python train.py --encoder_arch="inception" --model="image captioner" --dataset="rendered rooms with furniture" --train_examples=72500 --image_size=48 --crop_scale_min=1 --horizontal_flip=false --rotation_deg=10 --color_jitter=0.2 --tokenizer="word" --vocab_size=42 --encoder_norm="batchnorm" --encoder_activation="relu" --encoder_depths=[3, 6, 6] --encoder_kernel_size=3 --encoder_stem="deep" --encoder_widths=[96, 144, 208] --fusion="cross_attention" --decoder_width=384 --decoder_layers=6 --decoder_norm="layernorm" --decoder_norm_position="pre" --decoder_activation="quick_gelu" --decoder_mlp_ratio=3 --decoder_head_dim=32 --decoder_fused_qkv=true --decoder_bias="all" --decoder_qk_norm=false --decoder_layer_scale_init=0.1 --decoder_parallel_block=false --decoder_inner_norm=false --decoder_drop_path=0.1 --decoder_positions="learned" --decoder_cross_attention_every=1 --decoder_tie_embeddings=true --init="trunc_normal_002" --residual_init="scaled_by_depth" --optimizer="soap" --beta2=0.99 --lr=0.0023 --beta1=0.95 --shampoo_beta=0.99 --eps=1e-08 --precondition_frequency=25 --max_precond_dim=1536 --one_sided=false --adamw_lr_other_params=0.0019 --grad_clip=0.5 --ema_decay=0.995 --steps=9600 --batch_size=256 --epochs=33.9 --lr_schedule="cosine" --final_lr_fraction=0.1 --warmup_steps=960 --weight_decay=0.1 --adamw_weight_decay_other_params=0.01
Rows from block 3 of the text decoder of a small image captioner, named by matrix and row number. Rows with one number belong to one neuron. Each number is 128 + 32 x the weight over its row's rms, rounded and kept within 0 to 255. All counts start at 0. Numbers have three digits each.
After each neuron's rows are labels from the 100 texts, of 14848, where the neuron reaches its highest value: "tokens" is the input token at the peak. Only what is clearly more common there than usual is listed. The data: rendered rooms with furniture.
# fc1: MLP up (decoder.blocks.3.mlp.fc1.weight, 1152x384), inputs 128-191
# fc2: MLP down (decoder.blocks.3.mlp.fc2.weight, 384x1152, transposed), outputs 128-191

fc1.644:123151133143184168157204127135158098125133091167126156166092119141089081164129136179129158121135128151103076147091118140160142091145067098098172152116121069165124133164138136109132111127189105
fc2.644:128124121149142101152159175112150151114039145062162090117161164162077141077167147106105173123168153119108122122126097147086070081155125187020146150120160146168160082090118125106143143116149182
tokens: "umbrella"; "trophy"; "dog"; "chair"

fc1.104:084089106170179125161104132141124143154183122103119099168140109146150130139117137139105156118078119079139089071138148129131104125161110132143052201176124150062165068050124147064094101083191077
fc2.104:112153142121127125113124175117114107190115119178105101077129180161148124100166137131164176162159137130138164134089093086149096108112123126113093112103184100107117134129153116100108147164069084
tokens: ":"; "pink"

fc1.160:130152105179064113129136158140092138124178063097083168121169084103164069104174177150136143124143172180091138144157057195131168171101113098206082131140108131071130145127202106125100095171138110
fc2.160:115158102143113113155130091087120083083128129190140143168104131106153151139127185093129083119194137126136101129111142108146109150151093090131167182168127178130083140064168142131085111120115110
tokens: "trophy"; "robot"; "green"; ","

fc1.655:164101127170152077172113153130138143153117124145166102160143082110024086146116162118128115147157156130158155158122178155150131162073167167111127083155139101125107139166090150136154188133101122
fc2.655:062065200137183148134159154064130160121099092176126093132135116180124101151114127116144153176154112140123167096097137117099094160078162153155121130113143170111120150154125122130081105103104086
tokens: "grey"; "red"; "blue"; "brown"

fc1.166:156107163130137142178094177137098133117144202091147128114096110163128114114130155116129101159123141174109099134160166133138161176071089064129148161148112160187099109176148132075189157072146059
fc2.166:162094075117151125166107087150141160076130046110121098143149149077143167143110098104111140097077129158133091150168126132048117102106137111117125143167164165100125172136155135160139098112129128
tokens: "a"; "table"; "<end>"

fc1.728:107089070138125117148127131083129088112106125073081142145158113067172194125154142180123112083191180104130144170180153121114109120126119159102051134165118139094104106101119053114143060133142162
fc2.728:121188112066133144134125140105151141105158086181121156125138060074120106148145122135141108144125099102123127124082136122097129117121107078087168142105137200169132108114154120125126120136087155
tokens: "chair"; "flower"; "ladder"

fc1.245:163154053166146210125136101143151186148180106132131173102150119144167163127140097150132167120110085071155127071127144169156158134112115116111120078119145113119107102170177083110152127073130101
fc2.245:119068141124192092089169175110125160116111104142150159139128114099094134118146156187191097146091153089146101144144130107102098089070136092176166082106164081119099114088081109104127156145156140
tokens: "flower"; "robot"; "lamp"

fc1.349:158123087145197118101130120125109160176207128117144172092184117059121122168164063124184146109128139134150098143139123108112196153135154136189135079113117123137078187157127132138109106158189141
fc2.349:088149147138153141215113109130096150150171168127119087142145202095107092142171134168095090125124138132160138103080141055137103096137082156118104093147169105115102122135133150128180115131126181
tokens: "<end>"; "right"; "umbrella"

fc1.156:051085151111103152105112130162108115165122156103145107053093148122108091120141127135102173092161167137103123143192112139096113126184156157135178142104204123070147148094109189134198094142099118
fc2.156:152157052115185182106112080117140099173158117140090175144087153101175089084099155168161130092164145120197166104110109097189167124183119149114117161090094205103126109150152134122075120164088161
tokens: "a"

fc1.386:165176127125127128078124113164104140138124080080136129108065151107109112194112156155152085146170109140105174102123077118120146144129151133125143171107110164104142098173170097137100087107131107
fc2.386:083101165159081170044148086103127092152135154130190127140130115165151206112151137122165132126058146097114162069130120092122097115129130105139118142120106121191106125110105122097174132101165171
tokens: "sofa"; "lamp"; "flower"; "chair"

fc1.113:110114165196081118175214128082172179170178159131084119099119178110102086137150087148145156069125117122069098133128158101108102137141131161097079121129135121216165137148123104177206097074151172
fc2.113:066177114180097123060156170126152112089169134056194085118213092117098120075109159135195127118115163095085097133099132063139128113135150079118092160100138150118039098121125176122119123076145093
tokens: "white"; "pink"; "green"; "teal"

fc1.461:145109110086122108141144116166134179109119130099125136119186129093138072171167076119117083031107133115131122172179169140091099132161131113150150106147128125074119120197107143098122104087138124
fc2.461:201133089108137130113149106172168146178119077124161162148070188082157123153115166138180134165093171147148139128192152132145149152118072129119097027085079112151138157161118130083148095135103113
tokens: "dog"; "ladder"; "trophy"; "sofa"

fc1.717:144130091147152155136135174172152135089100162112126089168055043169097095137126132134105141139126120125099094164195165178163115161150157091138122181173144115151112086147121175144103102090116128
fc2.717:133167105057156113179062120123109100103058159152100144139115099118144168139076158086176111146072162132075138137136153145185130096162072057099137170149122132166126118102135163137148101118145102
tokens: ":"; ","; "purple"

fc1.643:104129128136144161143110100058171164134168172153102067140116190135082085158149141163078077069119149190149122114138070125159162176168124151126137128192090122126196132098139117105139121181145144
fc2.643:146091090140141172126122107148160131161081148128115158128104111183046098110098098081112167110108176104101160192128104110068107074099135205113139140104155174119157152151116060143049126154094149
tokens: "teal"; ":"; "orange"; "blue"

fc1.759:149106136094112160133193145095166138141170027135149140140085163103148116127135072110117055142097122137135118120119129131143123093032144080110146107101114134104134082134082061087066142102190176
fc2.759:158154090129153122067115105168167052160179115117119115109160114100143106110135159147122154073166141155145140149090074131141108108073160183085136134119137116099075101092129101190190121149136118
tokens: "table"; "chair"; "ladder"; "dog"

fc1.34:131129130129107139096175123132151096119133139135138148098150118094096139093148103134079085145093117167116109149135215177126140102174181130141096107150217100140154137109137083105121086123111192
fc2.34:164119149091153122132130143179109101126174158103131073077073187133167118074150062124110133147158208075074152143142138138109118127113143108127141118163132120091162163175126117107149156151136121
tokens: "grey"; "brown"; "purple"

fc1.626:149154124098126144131144148134106076174107150000148125107101163105106117155154153093099117112117090164134104076131178151169154090126162142121112073117149149087162133093162089180172086148110138
fc2.626:130112118131129150064176190107115155112120107069131148134123169113155125106157189111104150185098048075161123066052137150143144107125176215162185148076143108150160139103119158094101071128158090
tokens: "an"

fc1.472:124124113170175131143164110157144103079138092095126110124087074178122144109066098151172122123180115147179124114134183142129144122132135172138120107167082143142142200144150112162125105115114108
fc2.472:113094136091171120064120094135126178135122151152142234156141105140111158108082144167132158108132146167103146190132103091155139129116147069113190165139139132127135124117112123123161109143085138
tokens: "flower"; "barrel"; "trophy"; "lamp"

fc1.186:228063111118143145085143145128119143152085144185146130129080132078086124091106102075112238114077175165140122110137124094153147088096118129140161154128157111032161105111198142141140124149079159
fc2.186:094195100103135146128134142189147148109164089129123152112171134115105163158118167136125135093154116134121178104105139075090106117203116139119100148095192142161131133187151065164121097112111087
tokens: "sofa"; "dog"; "table"; "robot"

fc1.520:163198100126123070094113125166120118094125125164132152165105149091079151122111103185153129123169110125187136169120158161106106108150139097218157148102082153123123112116141134153168038159159109
fc2.520:160130150115135088164101122140165204118087104102069171174159087117139140209119133101135125098092166140148105106143056083071111088094113162221101136106189136133090131106114084139093108149065126
tokens: ":"; ","

fc1.422:157177145097140077121079049167135168126151117184104133159141160123144123120114164150112122084072127114122150142120092196119130109151219126065141126086154120134093140117168119142154047156129093
fc2.422:165184125125146118118116119134052163169072152088131139125104095101114122137111142139123131116136072145103129129136068142124067128120151157094188074132083117152149115161183127107147196127138162
tokens: "white"; "barrel"; "flower"; "table"

fc1.123:107130136141119162164126071137124137179166146143111151169121199148164165139158084162101204130173113181108103173173084139130120122184141133085144141150131101101096122077071118093125170119119139
fc2.123:139190085147115132136157094161126109124149129174113125078103062081102068158113076117087138125178134148082110128158093168119117127105151161076136211090139165112097174113101114149178159066138128
tokens: "barrel"; "chair"

fc1.650:120158062147176097037102140097138114132139142131105131059115099133099077189065100178133093146128113199108061137078071135176154172123101077126147174116128156136091108116176111108123171146117139
fc2.650:197154099108138133148084116096103112112132148167113109146109160139068085130068129088151153117169102106142075119127115104123159116114108079143152164125123135071156120150164120093160123098106072
tokens: "umbrella"; "arch"; "sofa"

fc1.224:110112097104095147137170167138085169146147119022108064140096161100107082126110131121151056092096172125149118129115127130132120108197115146137168153104092116102142150167068110134112083118129118
fc2.224:134155144085116112173136179139122167205177151085085129146181186108161136117103116131052137125095168159146126092144080092142115084177108171104131155108096107122127117078137093091152100073141167
tokens: "flower"; "umbrella"; "robot"; "sofa"

fc1.59:079135203149120202128150154104127066169100149159128079117122122096143144069111117146110105124120155139089142131107146162048113090125128174089088109130083155136115175104152221183100091138098155
fc2.59:154110089154129127158097167161136110100125125112064154134120159094113096114173138052162109129118142124142141139102101145152126105133091175131157150132132148124098154121124031103121182152095137
tokens: "table"; "ladder"; "dog"; "flower"

fc1.482:147165123138123143125129161190108133138133106167124129076115112146166120105096152092165142150135132091154130145125096124168139100106123116159142135124072109120110111095079126163140117130155105
fc2.482:121145123159133138131156163125151140125100094052100174125108057138139075158077121086172137068144060120119078104095146105170137169122075147091143124097147102084136101166142140192109166145134102
tokens: "pink"; "yellow"; "purple"

fc1.593:162096201066057158112155133109155130106102159119161184130123175096147134168089162085156124172121129059136102171209067130082116128130074113134127161182131147151108139110152158185124125161066096
fc2.593:124141129117177129145151145087136177096119129190133210124190146146089124150078126141114132169126127093115130101133118082109050201107119165124165135135182114051138185178160143096099086121103161
tokens: "an"; ","; ":"

fc1.685:162129127111107145181091154163132136146087134148137139193102120158109105062103067095121112185120127118145141175153091103088126098106142109116146120167172066157098164137138081197160178116130067
fc2.685:161184068113149116154163086116114106096150083111154135110121146179130121109106159124116112170145065153145127214096140133108099089146142133140216150106138139094088106144173110146079111137100114
tokens: "white"; "red"; "grey"

fc1.561:105155094150177135141250110122061148121117153140160113087131168107119081145163120100119132172123123164111112116143158088132177133079111023060120126107106130166113104123156112140196162161141103
fc2.561:105113144069147155059150170119121170110113117211064135146155104136124138138127095140124115090132206102150152127167130124114131083052136111140100160193179127129139096146111163127153104163099113
tokens: "sofa"; "dog"; "robot"; "ladder"

fc1.733:125126154105116127103097103081133150081155075124136090120171149153126094126135116140119092126105110153154119156168167127150128152102130105129141131130129078135132121189162142150074065139104127
fc2.733:134202146109118117197173065130105190155121143140116099094071138104109053146072080082095089156173125211105127111172174128066152092139166129100113092089114120182079134103139085107128077140125146
tokens: "ladder"; "flower"; "trophy"; "umbrella"

fc1.188:103139171086123143179145112108176096105136123116058059140135126103090145091105119098115127150193128158127114142138161149155136103036080223127071154134125091099137115087142106163132147086105080
fc2.188:108131141128140105135151147085116093093170160188102151112117074149142047128113118079149126090120118086177159106196146091142063065141059121188107106090077118116086110146107086166172153157122084
tokens: "chair"; "table"; "sofa"; "arch"

fc1.674:118097118131100136091100078110175128124110150086139147141075084117105151114159163150144104163120154121134128175146096114136175147169131120124100130166105130089144096128103100082138110142177147
fc2.674:118145127082158161097149158164092143076141144116140138171149178150165107151074103125110132129091079176123121101087113147117104136112107142106145125149151101116093063061104181109084143161111110
tokens: "a"; ","

fc1.358:171094135158203136113087146170064175148162143120127148106101136110131088106160199123123120080101098107141125067122163122111161129114096161115119141120123188174104083105171161082155090141175117
fc2.358:159117145154112110128120074184092086094122121070121147127148147149122157060062150123139149165119130056145111134147100068129110170140096171149155049158095119133141161145151118097096072080147078
tokens: "chair"; "lamp"; "robot"; ","

fc1.617:134099128150135117098160169184129213163135158131192117101138131153128115124123154164133120156144129165159175074108209150092134117137177211085121190189159118197101133079103137136149094192132149
fc2.617:101132092137163163166153125108074198116144136134100126104144050133107119070065120148077112093147128122132171165136209120168105124168136132175152149107131119095175144093201053184036136079148139
tokens: "a"

fc1.192:101108123103147167096127146140172109135137126152115129128094100107153141096133163104140157196094096135150086117110127176156139151124119126110115122147112132200084153132142085154134213083146078
fc2.192:186072148172190143176169150106101170120123109094100159138109063122142166183192097128150165068107074128163077127141115082136091108092182190155176156099105109147173160100114119135113104081070078
tokens: "sofa"; "chair"; "table"; "barrel"

fc1.471:086170119122196100122175120141157162104159157167075147091156111172064135042090157187070136162108160101135153120126177085182129175110157085121101120158097127115052104100144118091138108143122099
fc2.471:158149116044107111111119099153157138116140166130100113109108196133234156115143157099110179149127136124115110099024047161112119133058102123090089117129159170136105111110102137112137137077163179
tokens: ","; "and"; ":"

fc1.744:157112139071114062116114132104155120140084132087139126135131102223113149093167122095107124130129147114081124186106137189174198107100133135143113091100107138154165153129144173187071119062069132
fc2.744:176100180103111104103135191103160120069166190114140178122230105119137154170159094102145090160115178129140166163083114157160107160126156084141164149145163137114130113150141153120144172150127145
tokens: "orange"; "white"

fc1.700:098117124175125153092119145101131167155090155095048121094115136103175190078148123065109153119169055091147142112124148176120133132151114097128154135114119165184085138170079162102076109173161130
fc2.700:139189133139110114113123105162135104150129104109170143164161158122110129165203154183113117144139157111150142079158132160140137099153123130179176075092162091144133132140132135201133133120158141
tokens: "pink"; "barrel"; ","; "white"

fc1.306:083076097041110126125111145163142112118171126100129113127181114126075142074110112081115157151167180188135119153070148127200113154087114129094161115144119104122133129161113129178199116131121144
fc2.306:080107147112168101117144157154097134111123109144140112146153101163121170080168145171166109157094116098123114149099116108158149124144068126165089134117170102193143056141094092152153129137045127
tokens: "dog"; "umbrella"; "chair"; "flower"

fc1.133:148107172124108153043125128172129156125129161152158146168146184096115169092115144109128110152110124153135107109129149188100134140124131119154057132131146143139132176073150081121172137169096155
fc2.133:131102064143130112194166120158042167181094128148161133147137200136136113178156156081099136109081138142141135127181083154110102113098119122168135164050149169139090150147132128120093113170138112
tokens: "barrel"; "flower"; "robot"; "chair"

fc1.591:065124172131068138102152153073081107141133104100127092105119135115113155097126132131117214141120071172118137138130196143065107212190102163120125127143167195104118111078081124127134099060199106
fc2.591:112093167095141132107113131062143141199141115074151108083219178144161083133150120117153117154170101140119116095181122143155174064098135172209129157082123152120073080153125134088060181118142179
tokens: ","; "and"; "<end>"

fc1.196:092146141150152096118117112129150093120124081094142084176079124078085145154162121125107100149121096077156136119113130138124137163117118105167100109190078129108148153128134103102150132122078148
fc2.196:127145142095098092097204075074174090123109134218119115130097141117174094144182087118108137084122102115154092066122176100152134215101133097111147146146131106145130129126155203090212192132107133
tokens: "teal"; "brown"; "red"

fc1.542:096146142125127117104146134159119129207139113123074112105150081136213105102169133181174176126169076137104163125133151156098133143151083159100116182101125162122141131093120111050138176155148048
fc2.542:154145133159146065175136109155155083101156133109166148078147172121091067166165155067094102100116049139146129139109061078163122114136129091057185108186148104091107131157130123108182164135076146
tokens: "an"; "orange"; "red"; "green"

fc1.226:153112107092147156120121084130148145153120027121132087141114119121102160131104173088099146121122095182136117129105128116162123141125080119141179133083188095146163178092104114115061109123145120
fc2.226:116123139099141144122166136094173137181132154116128076154139174172171122146165032143088142103084161137164172137104161191147087141120122131114075170088179135135109155135127085089047143131134150
tokens: "chair"; "table"; "ladder"; "sofa"

fc1.327:140064107090079046145121096132166177122157138120057146115124141092114085104082172135113106079112075118147137137168144038130098105138080132132137132158126130050119127090179088135108090182192185
fc2.327:139136098076116133100155127164186064049107147135186165100099099111154079145098120095076187143085149139103134075142137163108126089177148098144106088100118136148066149122078095130177176132091153
tokens: "ladder"; "trophy"; "flower"; "chair"

fc1.373:148096095142160115129131128156171178123194115193109101130139141140156128099148118170110209109160177126144149147113117140099217098109152127053137116102184089139112117083153149180138084165135115
fc2.373:171159191098117118118146161152134164093145141156064147157107127129163145157133139156085082121131114135129131088132134124124088125114129089182116106151163130185122103129080162058108195177124141
tokens: "table"; "<end>"; "umbrella"

fc1.437:131172130153103098077153137154166094093111147113194105133142057076127109140141104139132139154146128160167176145133147127158108115098166065095143162146125080112133112162128103111133077104093117
fc2.437:133116134105167129172123169077114142139110120059078132140137184129099150155078068140094051142142146132060075100146140079141147126166163162119112156099133131121118107090095085133135139191018160
tokens: "grey"; "umbrella"; "brown"

fc1.571:124129114134159196072110136137087094121088161134113161103163147148136123121161129146089100110140110095131082158033119111136157165184165174044162164093143137095140105123094121164144107125151139
fc2.571:132109152164136129097097112101137080172134173137100146121148171192081151189077178163085151135113163135167118110087154099144133092099132155177079119118087103142125105124145140041135125128120148
tokens: ":"; ","; "and"; "dog"

fc1.61:155169176067160136181125104120096092117090058118126155106144147117157164108086147221192157052070077138121129132148133128113064114125073202132117112104124086113134113105154121133145099171107120
fc2.61:142161114100144124146146147139087092143141130087100122164104110141120146104150141103116106170169097095129086125176150113140087109182096125179184181091154142072084147087112132172113141081122107
tokens: "sofa"; "arch"; "flower"; "chair"

fc1.116:129118193152138148200137154128124134168156138089137098107112144151128123116147060106096129108130105141110120147116156172135187136146152080106171173132045146090153194144130143058158173073112176
fc2.116:147171129079168105095117143140114143094157144145146192105115137090150130139151092113120141108181082094164127123122152170149139125134176158121183132087112145149089129144146122174090071159138080
tokens: "grey"; "teal"

fc1.16:088133126098088239079151136124091149089144148082157120115125119130131111155130131187155154097157120133146164119186118177102147174128109091114129130182125158113128078153192077160133083116115147
fc2.16:124126116121106123153083187101160118186115088158183139161129143186142090177073120163125146123152106145131109124184185069194156130192188142118114166128116197134099106125065188127155158113061113
tokens: "pink"; "green"; "yellow"

fc1.180:129097132122118109094102120140169096149146191144123128156203125105125150111138091116158147141166147159112151185173123093136100161163121104161144113125086144131096051115140130116155173148133163
fc2.180:138102159093156110132117110147125139128121190115129085180090172099087118107104067070147126179145109170111128143111159100128104142143073054091102121111134057125138144132148170183168102054082082
tokens: "table"; "chair"; "ladder"; "brown"

fc1.732:132177096160085181119185175137142115123095068052080151145147106171135182085198111161173171105168141177149105102098184103202099121122150127112128069145102201125135213136149183156167115102145106
fc2.732:123116157148125116165087114101166189074075115084169127111098107125103085102093136115123115118173148158152091119153082161171154136128189087093166140124102134190104146144130088083134102137076166
tokens: "an"

fc1.506:126138062090098138105112097159100169117102132157135141178142033178168147221090105144165119135109165114116160155135142142138185115143146130094120208103118111137155074109119143101144156120141150
fc2.506:104188155143134130138090140128124064138102157159070115136147147104181138170118139123113086171149136172095075075133084149151125083155058115133099102144156111118114100107136179173091107126136140
tokens: "grey"; "white"; ":"

fc1.219:133127045156113150100109128135136114125148090142122176161207108176159090127131106100154099132163101129084121155129148118178175194160107091118179065142139113175167132119178085076156104138133145
fc2.219:124128098125135095170150115150112170122141133161121191142133138176095122133142086128098142138083070134123078086168102177113062129119107161177076110131138166145100103143110147165133174208156127
tokens: "umbrella"; "green"; "red"; "orange"

fc1.179:103132122099184159064072108128084113175131114181203138149087182165111081169142111114164166177143096156170108097060103160136178183135104088113131077135109089149111154139125112171153064157156180
fc2.179:084149116190132146145116139139142159139107106163085094114181119107152128169116103071164164114158154134099173116115135157201105205129136103101163117118096121076099072058121093169140110168098119
tokens: "teal"; "robot"; "white"; "dog"

fc1.247:087097112122091182090150140123177143154146144118125100128223053149087133239142125088138161088090123122112125174100138137149121129125141066139124140157144113167093071188161091137110111111083197
fc2.247:144122108094138120062121119120114152084143148155123127131139165096103149150133050050120178133151117147139093162075170091094120145189131096129107166131116132149151147108097101118181135126077129
tokens: "orange"; "flower"; "barrel"; "red"

fc1.747:178120143146140117095175142100174157132131108167136148162154099095160058082095166108073144118132152172160133097198135196083159129150146154112139121154142114113152162130143146154130201167192096
fc2.747:155088071085138146160145191116098105102050124142091148153177138122165146149123108159122169181112127077158096138080116115164153118090051101124100067170157095100038139100135120138091137155145152
tokens: "pink"; "red"

fc1.557:132132113165185177086091169089123119119110111176135127190105171111109145179118138061099152072109149118140119130137167145120145160139160154137107130161134133146173075193129108071120106106101150
fc2.557:126127122155087078109130126183090174109172126128148160158112113118108116108105135140093178096174143128113134135104122130160170143131105173123192152172156167150114116108115114149129139138045086
tokens: "pink"; "green"

fc1.468:104079090165130093127123143094154147099106129193170147075169142118158138119074064120134155113096087163118148165102147117104101137149174119110099042122129105107124115159107068105115127145097124
fc2.468:123116168111101103138116181120095062150122146146101134149136118123147223183148156108131065124130135170137112138125134137127168108053165155092124138161145123090133072110161174181178142149189099
tokens: "dog"; "table"; "umbrella"; "robot"

fc1.607:074110112081133129126201104084198069153137091151091153145158086164134176157108106081119117122123145141144182131100182127078106200141147107080122112095150127108127153124101124117146173138143142
fc2.607:121118181130170168110112109155107154137116181172140184084120089113130135154129150086106134080122140116142084164129161162117110122169140141119171130192115153137128152110090084136078143186096113
tokens: "teal"; "grey"; "blue"; "yellow"

fc1.368:163097153132068099155114107062148153100115132079126118102162139147115141100105086064132151101151162147150133120132131117082121144192097193101140128118164151171185125068107077122131211134109136
fc2.368:123169123154113147085122105144124079182185131190151150125131097094171149175134105091167131145168144119128105105117089118140179109057144126162118135081128142138099110122137096097117116155105105
tokens: "orange"; "to"; "brown"; "purple"

fc1.107:145113144151135071059094161107132147025100144139077176191133075154131124151166069059147153143086138143188190151087127201139099160154106110093139151105200070127182134084140114124166161137126102
fc2.107:198136097158155109099183120127189156170086148124136130140124055129140165133116141184108061078149127133130160108162114114136121185141180119100120115093144140171160133131143111144134102096121120
tokens: "a"; "brown"

fc1.131:143132156130150107121084091139164075113142109115130127090116127147171092110158124142161136152127132134174128124139152112124129198105131107153112142105130036141172132146186085164112130167081143
fc2.131:153134079109156178106122120106127089110103126138100148084127153096093073103078125119112133166201108112117120157111106089069163124098124107128138087150133124106148103094052143155143123145072123
tokens: "orange"; "red"; ","

fc1.416:098190099123188086152176155092144139141083115178165108131119133117136102151115118056129144152143128091143118101154148200132123197114101099133169133132198156202136162112103106121153108130161106
fc2.416:132157152081108119165131155116201147154137124173108114132156098103099106124154130090188112144122116146170117103154048136142054118123184158062140171094169193169143187161131131177159100116084102
tokens: "dog"; "lamp"; "arch"; "chair"

fc1.346:140135076151097144122154141097143108168141103074123098094111149084164103077110129191188136128111114159135137104204100155147175045175149083087165134155154151137175109141124089116140115116128150
fc2.346:154088129131126126094090148091128101139130087100062146201144160130134081108131123197134108174088106159138073158090170132161111101102108172132164219090204130141070112089096114101112166139145102
tokens: "<end>"; "chair"

fc1.551:156131124063146129096130105120124124111175092189099127106126132112119086188108114088136106106212081147143138132170088179173161142069127068164197138103129091092101162127084104117130156133103164
fc2.551:115094135183118175135125211177144156077111135125104124160113183191144145120058089148153119103101094163126110098139104174152126098075133169148077138170112122124106155130096092117160132096082096
tokens: "ladder"; "chair"; "robot"; "table"

fc1.639:112111126142072123085134111118159121102107162152139063225165109121167160109158108184153179145123094149157160106151133065138155089125121167121108135193134131133160162157129077097181063106088171
fc2.639:166086146143114082070150155165154162130157140098163110182105161106104106137082163148129143108104086081138124126163152157122121096092118073171066178128082119135170143148099109116168142073125204
tokens: "a"

fc1.653:139155118129133099122105124093164147109142070116072183087064094145153142215146143144159139186151205120111085111180082082105107167181081136161104129113073120086184092182098108155099163116176142
fc2.653:139113114115104118084145130192104152159065053142149143139150122111119107164137188126167135141135170123128168077128132159115089161143144144167063132169122116095151122145122107078186066155129140
tokens: "trophy"; "dog"; "sofa"; "flower"

fc1.78:140119105108145123198100130151129123087121147143068113153171126153139090094121155148178117127021122144176170149115128098162107146089171151149162133066082123077168118076135119101169116163163152
fc2.78:151188148063118134121126133102098166102114126175142062127107152118121110091121109050067178148181167166070125118120112196090125120089095160150155093101098070175138228104164217128152163116161156
tokens: "white"; "grey"; "blue"

fc1.460:180194080097179154063191103141177150163172125099114115152091119125166185090122101115151149157090195121148135124112130155145204057168130091116075152124120175109157138159139049083086094126097105
fc2.460:119200134102091182178072126165085154124135106173137084164156122127108125129115170133146131105175113119179137208105072154126109190089141116127127068102159164119084066158080143166101121176143079
tokens: "ladder"; "left"; "flower"; "arch"

fc1.238:143117124110126121146113111122146131174089134120108159081091121115133154176133078170099088162143177049109150153121159098156124172093111143107112089142178080114148132099187152127178062125169116
fc2.238:090095087186131098128133115129087090144119089156114076128156120155161128072095149132057123153127142107119112119097173243107067147080180156135147118101136037150106040098159141125131141103132065
tokens: ","; "arch"; "brown"; "grey"

fc1.108:160081131118075097120213131092193116155110153135107162128135093163143112095118135115110108168177107128095106195156147117114113165180180143151055120118112095100167134134129134108098081111138082
fc2.108:183151082116149111082156116123151117139100107140100117112149120099079127126138128182117173100117085157161133219066160146127106152093160103081094137092107171103123124151194087192154100046111189
tokens: "chair"; ":"; ","

fc1.504:118165138126155149085125156169114171130178144127109112159127087099136144104013087124139158110215153104129130086114133145097144183107164101119147086168182118136149153135137104158172178101176151
fc2.504:125108173134121135115102108123122136104126131129191165153133203104160131121186120083132177135074147125180078137115158178156113165096142122137102115155181160069162116166160120100192111124081147
tokens: "table"; "chair"; "arch"; "robot"